config.yaml
model: "sound classifier"
dataset: "simulated sounds of rotating machines with and without faults"
train_examples: 39062
gain_aug_db: 6
n_mels: 80
hop_length: 160
input: "log_mel"
spec_augment: true
win_length: 512
targets: ["speed"]
num_classes: 3
arch: "tdnn"
norm: "batchnorm"
activation: "elu"
channel_attention: "se"
depths: [14]
kernel_size: 3
stem: "single"
widths: [256]
loss: "cross_entropy"
init: "torch_default"
optimizer: "soap"
beta2: 0.99
lr: 0.0043
beta1: 0.95
shampoo_beta: 0.99
eps: 1e-08
precondition_frequency: 10
max_precond_dim: 512
merge_dims: false
one_sided: false
adamw_lr_other_params: 0.0011
steps: 22800
batch_size: 256
epochs: 149.4
lr_schedule: "cosine"
final_lr_fraction: 0.05
warmup_steps: 4560
weight_decay: 0.0
adamw_weight_decay_other_params: 0.05
Rows from block 2 of a small sound classifier, named by matrix and row number. Each number is 128 + 32 x the weight over its row's rms, rounded and kept within 0 to 255. All counts start at 0. Numbers have three digits each.
Before each channel's rows are labels from the 100 clips, of 14848, where the channel reaches its highest value: "strongest on" is what is common among them. Only what is clearly more common there than usual is listed. The data: simulated sounds of rotating machines with and without faults. In brackets: how many of the 100.
# conv: width-3 conv, dilation 2 (model.blocks.2.conv.weight, 256x256x3, each kernel summed), inputs 86-171

strongest on: gearbox (73)
conv.178:145177146130133145160091133103135174099124111135095154182113150110098140125104178108137144145164120163147080146139140159104152153125214145141127046130134131163127123087095109084111148149134146146117168103158102068172120087097102149142124165071165210125115116

strongest on: speed: slow (98); compressor (72)
conv.64:126113097148143087166090128072184161117148151106117100127158129102164171119141062129168150133211112182090124146083119164118100098169142074115147081144119111124139185156074136103091128122071180132142160100121120114131141130102114112106123170139124091121113135

strongest on: speed: slow (99); compressor (81)
conv.86:115199134067143123104120115100099136165125079159142113128087118121146168118083098089050107151078123098134068127110107116141133128134125136161161136114135189131137105134121138118152118176094098148121151160149095113079074133138094069121130094156140153100046114

strongest on: thin (high-pass) (41); turbine (39)
conv.151:171153132176149100155117133163163172127142094153167113083082142102115146060171105107123169131144136098157169112133203126161132097110136143117121160146135172092083151191128161166101111108120100139089093160158188103095173155159167151153120075131142124184086155

strongest on: speed: medium (61); turbine (58)
conv.254:134134086123159143108125132125145130120126105172129107113178051183101146133128150098172171138124233133114111135138192120150129111195101163110186121077159087074115123131216133144146156087133126154145119060112157141136119175121095095199133140141150125096137096

strongest on: piston engine (51)
conv.111:113133227169108160144194133130211130166111169108143101171102130154153131119153109159104149121176079187115114138105091139180152167084137128109099128148120137116115195169093061139117102120099158118115077179129113088194148153115178121109116064122106121105127170

strongest on: speed: fast (70); gearbox (48); turbine (43)
conv.220:124161129156138094080124105163095086131134219131131134090179104156116131140110151106131152096144115110140129170172144136116166098115139139091172099148108111185170170147111135148123168110138125081181131126157122101166127128089130131123103143080105092119142152

strongest on: speed: slow (60); conveyor (47)
conv.165:120154129100141159150107105120153153130121098173167143101063168171129145125147082117060160133132127130106089128162121131156147149151110100073132105091126098119153218159123200180196136177137046148123114081055116124127172136136095130093110088097093133176086119

strongest on: fan (30)
conv.90:096100092122100087142182130139122145146123133074099097136096143119161196099177149174070113075101083131112131174108203090110079068155109127091130141152094133104153138105066183125102081093134086198124111119132101152136132104120125175168137099141130121083160144

strongest on: rattle (53); muffled (low-pass) (39); piston engine (31)
conv.5:117170074081087107090134155140141130136170153219123145077142118062175102197167146205148137189146163172107131188089144071105152123093110157115138112073152132132117151131121175111128076102086120118132115130157104134120088095105113143126072110105142157189109109

strongest on: fan (41)
conv.143:167140120115155170143177135056152116104164210146097130045145075189102137151140121079165101137124125144137144080130108137087131137041096160107112116124141145120151178126128124203157095153098143108122133131026072149099102115126128158069068147129058131131168109

strongest on: compressor (49); rattle (36); thin (high-pass) (35)
conv.248:146131143070210153138126138147164121104106125085153103155155159086152083118131089131102132114142090131163165051141124200146113135150204122129115135073078139097099190168130149124083135179061124140120126081158111092124155123055112207133117147142184048085130101

strongest on: thin (high-pass) (42); pump (30)
conv.59:094119189147123129122108169124171090085079144108126111113092104130128175129131119124175138096111128115117087173125117173104173132129071160025115192073100122132158131091159117157129109120133140137187067143102167129181096202126091154054075111127195130129052121

strongest on: text has "speed" (88); turbine (86); speed: medium (84)
conv.147:130097111073113199167075108080115109088148131133115131147132138188154108076088196066159129163154108096179115110139112082141183142085140138146154107129128092185041146159129129150139140079092143129136100105135163155134085110124143099146134142099113113100094136

strongest on: thin (high-pass) (69); conveyor (52); rattle (37)
conv.192:128067118126147125133094122196117124117201067112165171188154137152107160141128129136164182081120134173085100157154129134161097131137157157155125124155085132093163153076113116131090118153082173102141062129145072106133185140047073124138160176116140135112143176

strongest on: clipping (42); text has "clipped" (40); turbine (30)
conv.104:123119170166105153132089189085130113121149111115056119092138169102150081096133120174103140135128094125123092039116100154143116154123169186175130133143114125141133121119112114152059173178179139123166107129135106113119096071058165175128126103170070100154150119

strongest on: speed: fast (62); gearbox (51); turbine (47)
conv.89:169130151148129085105133145053131201083153122152132146114106173073163191115078077142109140107068074141103152113102067152164078101191077113118087154150147115154107103132127101149139128102086152086186174158151135116109078126122150149106125116136207169135104150

strongest on: text has "speed" (68); speed: medium (65); turbine (61)
conv.241:136103136140120126137075154115138083135150148151146110143140090136141146177107092103219098133142118065130140158167095182126098067133093153078182141127091143116099196101103101233092157106153106116172123190131117142134157143128139106150115107127144121104127176

strongest on: conveyor (49); clipping (32); text has "clipped" (32)
conv.221:088163115123093070119162144126124087077140122106080160155125154113111121144080159124136121139139090096177116067105085142148101129094111139099155119115152164146205127133096094117128185094075105093135127087111149126092141096101108134124080084109148106100111165

strongest on: conveyor (67); thin (high-pass) (62); speed: slow (60)
conv.82:083117107108183109145165102128131107134110054181101093107140200086104180158106081137096117061124068124086115085094169115197133117137108169067153121129132110094094143153115162105149143185124097171145123174177125132149104134114110116159185132123105139162153163

strongest on: electric motor (47); muffled (low-pass) (39)
conv.200:105124102153134098121110104192106189157113153180116136155133093112163169181116111089129119177170157134141118151149102076159180116167101123155165086072097097131076133119096111161097169162163108147056118127089149146093146123084173136080131106136116066168106093

strongest on: rattle (37); compressor (36); pump (34)
conv.242:120127074173109124142125139141125140102133108194094110138166077147121138093075082123147137168075059073127073119147114163131077092156097109116111103169072111148153099116115106060110133128058116124113089130121136134124174126110166105088133099197121154156170142

strongest on: conveyor (59); pump (37)
conv.138:111113135186071120130130095144097183086158107130047097183176140161198116125172118049036157091068105164101154131120143144140125186191169158115115149118091151122094110067120134088121076129108162147158131145095117130108136139143111130119036100119176133180090102

strongest on: speed: medium (66); gearbox (42); compressor (41)
conv.106:126110098138149136165157147089104139193145106105151137134111108094164094206069082114107187129105024109112102106093082122107152159139084109157069127084066128118143141132120156125128114149068160142117128207134168120162101095132150141138100167152131093138140126

strongest on: state: faulty (87); speed: slow (63); rattle (49); air leak (31)
conv.130:154034128098107117064120139151179082129132108132227098132155130127152095073121094159136134135172127131093167048081099089107099126171097098110191125121114102133126076152139198185095132101182073117145090148166134116123079124139149035124131105162104120093113139

strongest on: speed change: steady (62); gearbox (48); machine: turbine (30); clipping (29)
conv.58:181128155147162083144142154106168132168126127156136100111106139166146125087182055122134115123110066135105073113084134162119090108071089123125089127115082149120124127067181091133099124133097116157167113161155154175144166139131105082158132161117119078168168114

strongest on: clipping (35); turbine (35); text has "clipped" (35)
conv.116:150144106140086062092163127100120199095113158117107126141162094127199130152194124186113150141126121104135142162141122127145136109146088108092141148149123096119131145057147115146180129116085093101091078103142108130142153114102136132072120138129135094127112139

strongest on: speed change: steady (68); speed: medium (65); turbine (50)
conv.133:130131107098160139087203112135145146157097143142110083113110123131111123185143125140131143142204120134092088089153115166082107114150209138176164115140101155119110121151157129167114105100097131163088040116138156092108099083138135075104091137098175171099120151

strongest on: clipping (42); text has "clipped" (41)
conv.10:077151093117159145174131186107093118080078151187164131124099122144119157133078140133090050112136089137046145108114161094124121140123124138091178186124144154161135093149126101158121083093135103092128164121106101105133094130168153121139114094144126124046135124

strongest on: piston engine (92)
conv.198:133149116153137141104065160123133140094124103093123096118120146167119110104143189118158084132148071075095147121180158133147176110153136130162110127103156139077110179125101155154088129070152184188132110105101111109101104187150078156127131124172103115200102086

strongest on: turbine (45); thin (high-pass) (32); gearbox (31)
conv.204:093107096147143132127069200108160136187112136186074184133134107114199109147180144213103148122133103165107114182126109119142155075139140143140146087179137087091117107124052110122147171188116146125185127132143169082153130132113086208167139159105143145121193114

strongest on: muffled (low-pass) (47); piston engine (36)
conv.245:146149114111107165137140150145152097105171087154109163128123131136126102160149106179114142115135068157098121129136114131171126117140114088128134162106161200152128121149134173134128134125136112120128137139173096114235131112113143217071073099196111088170170112

strongest on: pump (50)
conv.14:074061163171107185139099088147142151099138163092190112099074120156123158089196127069156108094172119143151101128134103068156150128108160114150139038213137192123098129122079139112153151122107136104129134139141109140165154137150098086144183045088149141121146113

strongest on: speed change: steady (65); gearbox (60); machine: turbine (33)
conv.32:131154117082153137149101079153168092142081121099154116126188119088176127146069225090183134122123136052048097120082182113119169128132103158128131129182147096142123104118111143186151179169087134099137137105104181141133162089104143091113110172122150154108127168

strongest on: thin (high-pass) (73); conveyor (62); turbine (29)
conv.76:139162132128160027117110140076132094080147087248118142106172123137168081151082150208107104164119080103100118092080120165108126131117096173124134129071115143181145124142092144102126095080122103161159126190130153135126107135137136181083168109079154118153118131

strongest on: electric motor (57); clipping (35); text has "clipped" (35)
conv.4:117105118134128110124075150180126144201150095141121157133114076175104151165110102174169160127105186109160137107157128226144101110118143127132116125146065114118137156086093109183154190132165109138160155121070086176097096165178147153133153123174170161109136112

strongest on: conveyor (36)
conv.136:073167169140142142126181132106183153157092144124156125107069110139126122097143149181141133121168187127150061180089154151057088144125134047143137124094140132058127184112136133128124140111173143126071175053144124165184170097158103131125116081115108116141134076

strongest on: rattle (36); clipping (34); pump (34); text has "clipped" (34)
conv.177:145159146045125113095100112125146168106119143107145171157154116059127179114162166110131116128067145109115152149083145090110129181079118132091121121123129075109130122111114134057112131145144209155114102055055144137101149150176176104108139162146056087100127120

strongest on: clipping (46); text has "clipped" (45); gearbox (37)
conv.158:153135076148162106174107123137155130160150121156144119171111121126111110116148132148116112134117128098117112155134099131167065165149156098150152165134152173128127113094187149133151134127094127130135105162143155117096123116137120119146156100075081106082166129

strongest on: speed: slow (80); piston engine (68)
conv.91:100095111082118083155151057063118063156149101152119155124150224102124147098110077097109142131123100150146141169116105079119151139082080175149139188182080111131102166157121045088105110130159111060108148162118137146083088148190133082089135163109132103140139079

strongest on: speeding up (76); gearbox (47)
conv.211:137149174145226113147035127139123128159159097110203120124120106148106136128106080133137155141132126155165090137089113146127149077147091129116088128075183142094146097130154112207072124034071171123162133096123101112147099123137173089087155077118109113103193130

strongest on: piston engine (73); speed: slow (61)
conv.243:128089107144113083102090064141143122144156162145116104161105128159138188089150179113141078194120111135100162171088146115089164158112173127077143129093163152132110085165138183108117152141107161142067086063142120126067161145141138128129120098126190148092097084

strongest on: piston engine (68)
conv.49:120120131091145060168108111189137109140099097101134153097172139160156117148113153103208146096182158171107159108110130122153112159143171182150185122156114130124157157063140161130112156129111123054133074158058103176137099148053176124169142128109133138176099090

strongest on: clipping (48); text has "clipped" (48); pump (35)
conv.218:132191094171114099113108188054142144118148106129120098127106058081137090146159057120106112098111106187098115165109095211151107103081134152121155189167148087096109175095089108198077161114063106097116092069138119103153081073163136074086108130147106072141111186

strongest on: speed: fast (63); pump (54); clipping (46); text has "clipped" (46)
conv.26:167152150107125168060126188103086107154125131152071040136082153112124195136149154170095143165088132133150127096163090157119198096167095139148151110108066111103120110171165129217113165136066169121115086121116155099139048156161133168114121120097098166150090141

strongest on: piston engine (80); speed: slow (60)
conv.141:109114153091120183176122118087064130103198141134145142116115164139172095143137129139135113154159092127128096095113174112145170139155149078126119144120145078122171166171096106184104162072156105121138148134145100144178156108120172171145128148104145125129137090

strongest on: speed: slow (60)
conv.0:104119106136138142161086134106109096152099148161178105100138111141127134117152103087095129082152113116164151143151161127122137076088141105088135092135140146111152099138110113119169104118151074124124130119096127154111147158081175145132125143099103131156118172

strongest on: thin (high-pass) (80); conveyor (54); pump (33)
conv.205:123171110171191141094112122109126157142130092165097064155045139095105086124134177119082106111099133141085146105184169187077127126145121110093059135132122136145165069047133164166144148127183134127162117166137143128133174164116058158055181166125062153112091113

strongest on: fan (39)
conv.37:130173172132136124173177105164126115176140172218105107103125125131192122181135071091095095140064073118156133180107090160180076211100113178184140122165149142070128185194126154166104082110151198129142105143130114131149142186122136100143165104125103096167104168

strongest on: speed: slow (97); compressor (64)
conv.6:138082069126072144142112098163136125100161129137158148092148106128112143144146126132122086103123141131171103102161179152097171124143094167078184100114146112107185139148089161097121106109096134104151114101113109113093170166130174159123132108079150099049195118

strongest on: turbine (68)
conv.47:187113144122123097172095114097158153130113085151111067123115074106102097057118103156142203139126143087130102205081157144120080129120119132136110104140158157099138104098080177182096097095115126119178121132131157171130134172083137164163115134136104146185133099

strongest on: speed: slow (93); piston engine (80)
conv.137:084145159197114131182164174140143107173168102131144158114065106167104142185160104146082062140122181083107130117157145113109138096129081134137134109120139105133139194111106126166124091111115168154095090112157136155123147136133203151129096101124108076153091176

strongest on: piston engine (86); thin (high-pass) (31)
conv.28:121139156081156159102146092132124132113155140132153112086130100101126160073164116076109128118093064111129175126108142103104206102132160149165194102134107060075119140145101123163094071166134095143181151158109117118106118133204161143128190108136099092113152135

strongest on: conveyor (52); thin (high-pass) (47); turbine (34)
conv.155:108156051152129095126142052127114140156169073139123149093104144122119158179136114189121128090127168156107160122149077106113143105067161115154097113142122115157083104163137146102124111166146109077132154099088091150099152109114124120138114097116164131104134083

strongest on: text has "speed" (76); speed: medium (74); turbine (69); text has "clipped" (27)
conv.113:095132105133143112119069165115099157177160120095149226080113142087122104115144072155107148132124182170120118141141176178098115167157201120117128101119126129110143111165139158139135122042085107091102169131101109123165147148127126093130092095087165191101086153

strongest on: muffled (low-pass) (33); rattle (32)
conv.73:135124114115091095165141140089084173143111101110148158121100171116102129175104171117138096195118120101102174076129081146163127135140091101129162128115110154172134072104127132155100142117131093086093123155103107172063112089110113172077103091153163148120114144

strongest on: speed: slow (87); compressor (44); pump (42)
conv.13:141092124108127140145149137109218124162080112106150123113200176090125105163116214105089148152136111095177120108182123128140142140170110168100143128139171098150124105117124091069119133137134132094086102090110106183153137172111152062139112143125098095133134131

strongest on: piston engine (87); speed: slow (77)
conv.208:093105119149137149175102142154126146159117114134155115088174111122174128154095082090120158172162201147172151096127153183154137151147126104167156137218087167133082124104132107104130126129198105130152123102098086110137225151123144073125146152062168157077097160

strongest on: gearbox (31)
conv.35:137122160074128108162063151107110093147096144134179099107117094107130135130150102075099138095070134084173063121145093142116081076165140159167157130083089136156173150149096184183084122201115127147150108098079134215122116147179067120166080117131104139142101141

strongest on: speed change: steady (60); gearbox (56); clipping (29); text has "clipped" (29)
conv.123:130164111154135127130059129158087109145093142143125151106115105159147140139065174124146104099089095196101066205135182158111134111107110076132106160099141127127134081112139146223141133142015211133114119108102116154128158160169101119156052133130151070148136128

strongest on: speed change: steady (62); turbine (50); gearbox (35)
conv.109:112207105126112081126136112210097115167090081058164109108129137130137142159154124107141118162185200124121189135102159165093075120106112118121167151157129111130130158039071140089137117162128113181108128153108112114138127149184089128165126116130181122152144148

strongest on: gearbox (61); turbine (34)
conv.83:110095100133105144143172157074138155151123136163094116146163217077167131143157137163128115153114133136127098089123055094139149128132118099110171136116134131127147125118130151165138102073207141128099092118164178115238110137142144118124157165092132100167121127

strongest on: turbine (64); speed: medium (62); clipping (35); text has "clipped" (35)
conv.203:121131093141143082166155157112094133118172191150103183105164137104122154132228118109137158094150099099140089163109207189142153168123111127180119121140133076153146043163118121104167132100125108143171155180134167130135153189078203168165145095147077107156111137

strongest on: speed: slow (78); piston engine (65)
conv.72:077128122117128095079119053129103118149181131144160153117186141144155104195136081124072136145116106115119121108144140122135138159184177113084055128112108139155084130181166144111065134083126118108145193143155138153113130148144129139081138127146105142166103086

strongest on: conveyor (79)
conv.3:115112157130150122169129146122111112168083118061137152160122102188106105108098082142156146160118174138151111226132121140107107166126117162106112130142049128104093123156121130094131126104046162131170097174129118148144146220167177127127135071145160179119163124

strongest on: speed: medium (64); slowing down (63); turbine (61)
conv.179:150120130090108193129086137193120134123127115125161133096122150123126155142127156090152133154141129162080105098151082113139174165124136109138125146134178155135150140110129151117167170137086099131139139151134130103156153165132101090109100113099135093103182162

strongest on: turbine (80)
conv.230:160145139146132130164131150131099132152148148090156099139124086117102126150114082104180093154132144112130104132177186104092121145145196134102137181147168146128111172110125222103110086149173122118159150139139117159152098086165095069108139090120089130208115121

strongest on: speed: medium (64); gearbox (48); turbine (42)
conv.80:132158189127156140100115126119096094093050090118142140148149122162161141090195074159145128171102174095076115112184140166160105087111076128136167162142099153197148144113126141193125068110114160183093121105146141189121183127095133128147179117147173098107180144

strongest on: speed change: steady (64); imbalance (48); turbine (33); fan (31)
conv.233:139128137152113148158123128093156136103143129070158134161084141132059082164166118100109128101090160111125098074103179124159145128093096120088084148183087156148103144172181105137156140128093100182134112094147128154090115224107086158170124124105146118115107134

strongest on: quiet level (66); gearbox (34)
conv.117:153109123123115143200177147147167107105174136098119111107121127113205088082105096088143103165142152118122123074101167175166087095096132103143109186158119110169140055165133164122147123099122122182066070157142139158116135153150088105159109115146102122158176104

strongest on: speed change: steady (63); gearbox (54); machine: turbine (29); clipping (27)
conv.69:061120134154121149106135109133175084108115132141170141180110159133099071149101133152109163073046113148089113155110158111182017119161108164123161119077182142126162167139151115154132131054161137121114090199140128131173080154094110171124158098100178113169079108

strongest on: electric motor (34); turbine (34)
conv.246:124112137088156152130111126156139101216098095119088130134127091098132095100088119199084093140122127118169108158120087152123113090182077111080159088117083116131138140148109087188057120135148117152159112159097055133136101196124136135117171163112119175133196125

strongest on: speed change: steady (69); gearbox (46)
conv.129:134161096126134144228133121167179121173111152126120123171083114137126166133134083106140163140098136121127081157151129130134126131173151135112171135084200110122144174143132136179179174211126155148111104148097135219157093163170164213115096137159134120105110109

strongest on: piston engine (85); speed: slow (82)
conv.171:108176141097091187130174142151120164167110118177081086120189133148139065091095120115105133165190151197146112127143178146123090146065167132127086137081193150102114161119083146155084148103148125081143172088122101107124109124108169142125100108078141123035122120

strongest on: pump (63); thin (high-pass) (31)
conv.17:099115159150087153082196141082133129089082152097111099108130144176091164108168130129120120098176131059109131099120137124120147104116153148151093161082130087120192194077101154069216093145168182138052138095145147123090112163144090171100164075134154122169185117

strongest on: turbine (68)
conv.107:157122112128136183129134141100122128119114111091150118116171106157118140106081139121130126126076110107120133125077110177147143131107176102127095078127127125155127140069155093139097154110149161097144124184113133097125153143160103058125135122121101171051096131

strongest on: muffled (low-pass) (42)
conv.159:118146096100107125147106045150113158109188114131136124151134114119128063144076156161155123123218173095138138161098121150135146123081159127118130061162107108172100091137099125170153186119115146122089136134136149157173129108098079108110112162149073228110149098

strongest on: speed: fast (64); gearbox (49); turbine (45)
conv.105:142143110128136120130136137141130135178109097153148118136118104098114126128120100086123184097155117140100137120118161166152090127113140173185159098108147075097113147091126159029112145162049182078110083141144114130102132164110139134172159142111136128156101121

strongest on: electric motor (48); clipping (38); text has "clipped" (38)
conv.202:116136122094114141144089141172118147148108072130109144112120150121179122093176042121091199098124125131062100097109074129112122040121175114137116188101131101147115151087105173159135139127102121104142062062096119153112159157088132165154120078154102088112145129

strongest on: piston engine (100)
conv.206:112108123092067176110053137170130157156121129131157095144118134104147109135060176192119124132158107212099123081166166164138157107110115140200113134096147168130143162109112094109152148145140153091080147077175077108112098121149122105129060140106144095094123108

strongest on: speed: fast (71); turbine (58); thin (high-pass) (45)
conv.182:115129077115148063111158118161111128108147193152000167122185171108148137152173106079123160168159100117119117189149124115128153152144137114137121120149148165128146205144080142148176114104171143116143126122084161146149119105078165129114132117160116157121147151

strongest on: turbine (37); gearbox (35)
conv.142:081120096093082118108151129110099117076159154084110156191123090150113156109137179146182155102152109114123151153136126113112075119107105144105127130099138105114143097106122109118176150091129151116119155091093148113167128130150110189073085196109116108128137113

strongest on: text has "speed" (78); turbine (74); speed: medium (73); speed change: steady (61)
conv.229:102117131142070116119121121081158054124158179133143149156149149104143155149132149124114130108114147155102124223110142154091116144125060113194136137161081079119130154109125174075153111081141100104095127084143097201111131079122067163113094107134173186157097104

strongest on: fan (53)
conv.234:139136095183101041086154105140098160112093110117075118182152118127180093104123143108121155125138100106140143125127110161085138082179096119137124068090143097098099116181131054183149180144089211101087156158203127131127187170146156070150143074085164112103145126

strongest on: speed change: steady (60); clipping (41); text has "clipped" (41); electric motor (33)
conv.210:061149177089083132113099116148150100200119096139108123143056117120142093119121156104142111133086143075111078118095110122169131041138126146147121178108129094113139167110151126138159130073145091152159103088106167116160143134067195216146167107133137113101176167

strongest on: quiet level (65); piston engine (53)
conv.101:192136106102165129105133123118128159175164116133087146107111161159144156141137134128061102103126135066097176145115066152164152084160148149117129143176086156114092126138114108148141088105053132104131142097120130121078131160146074142088124126163092153113125161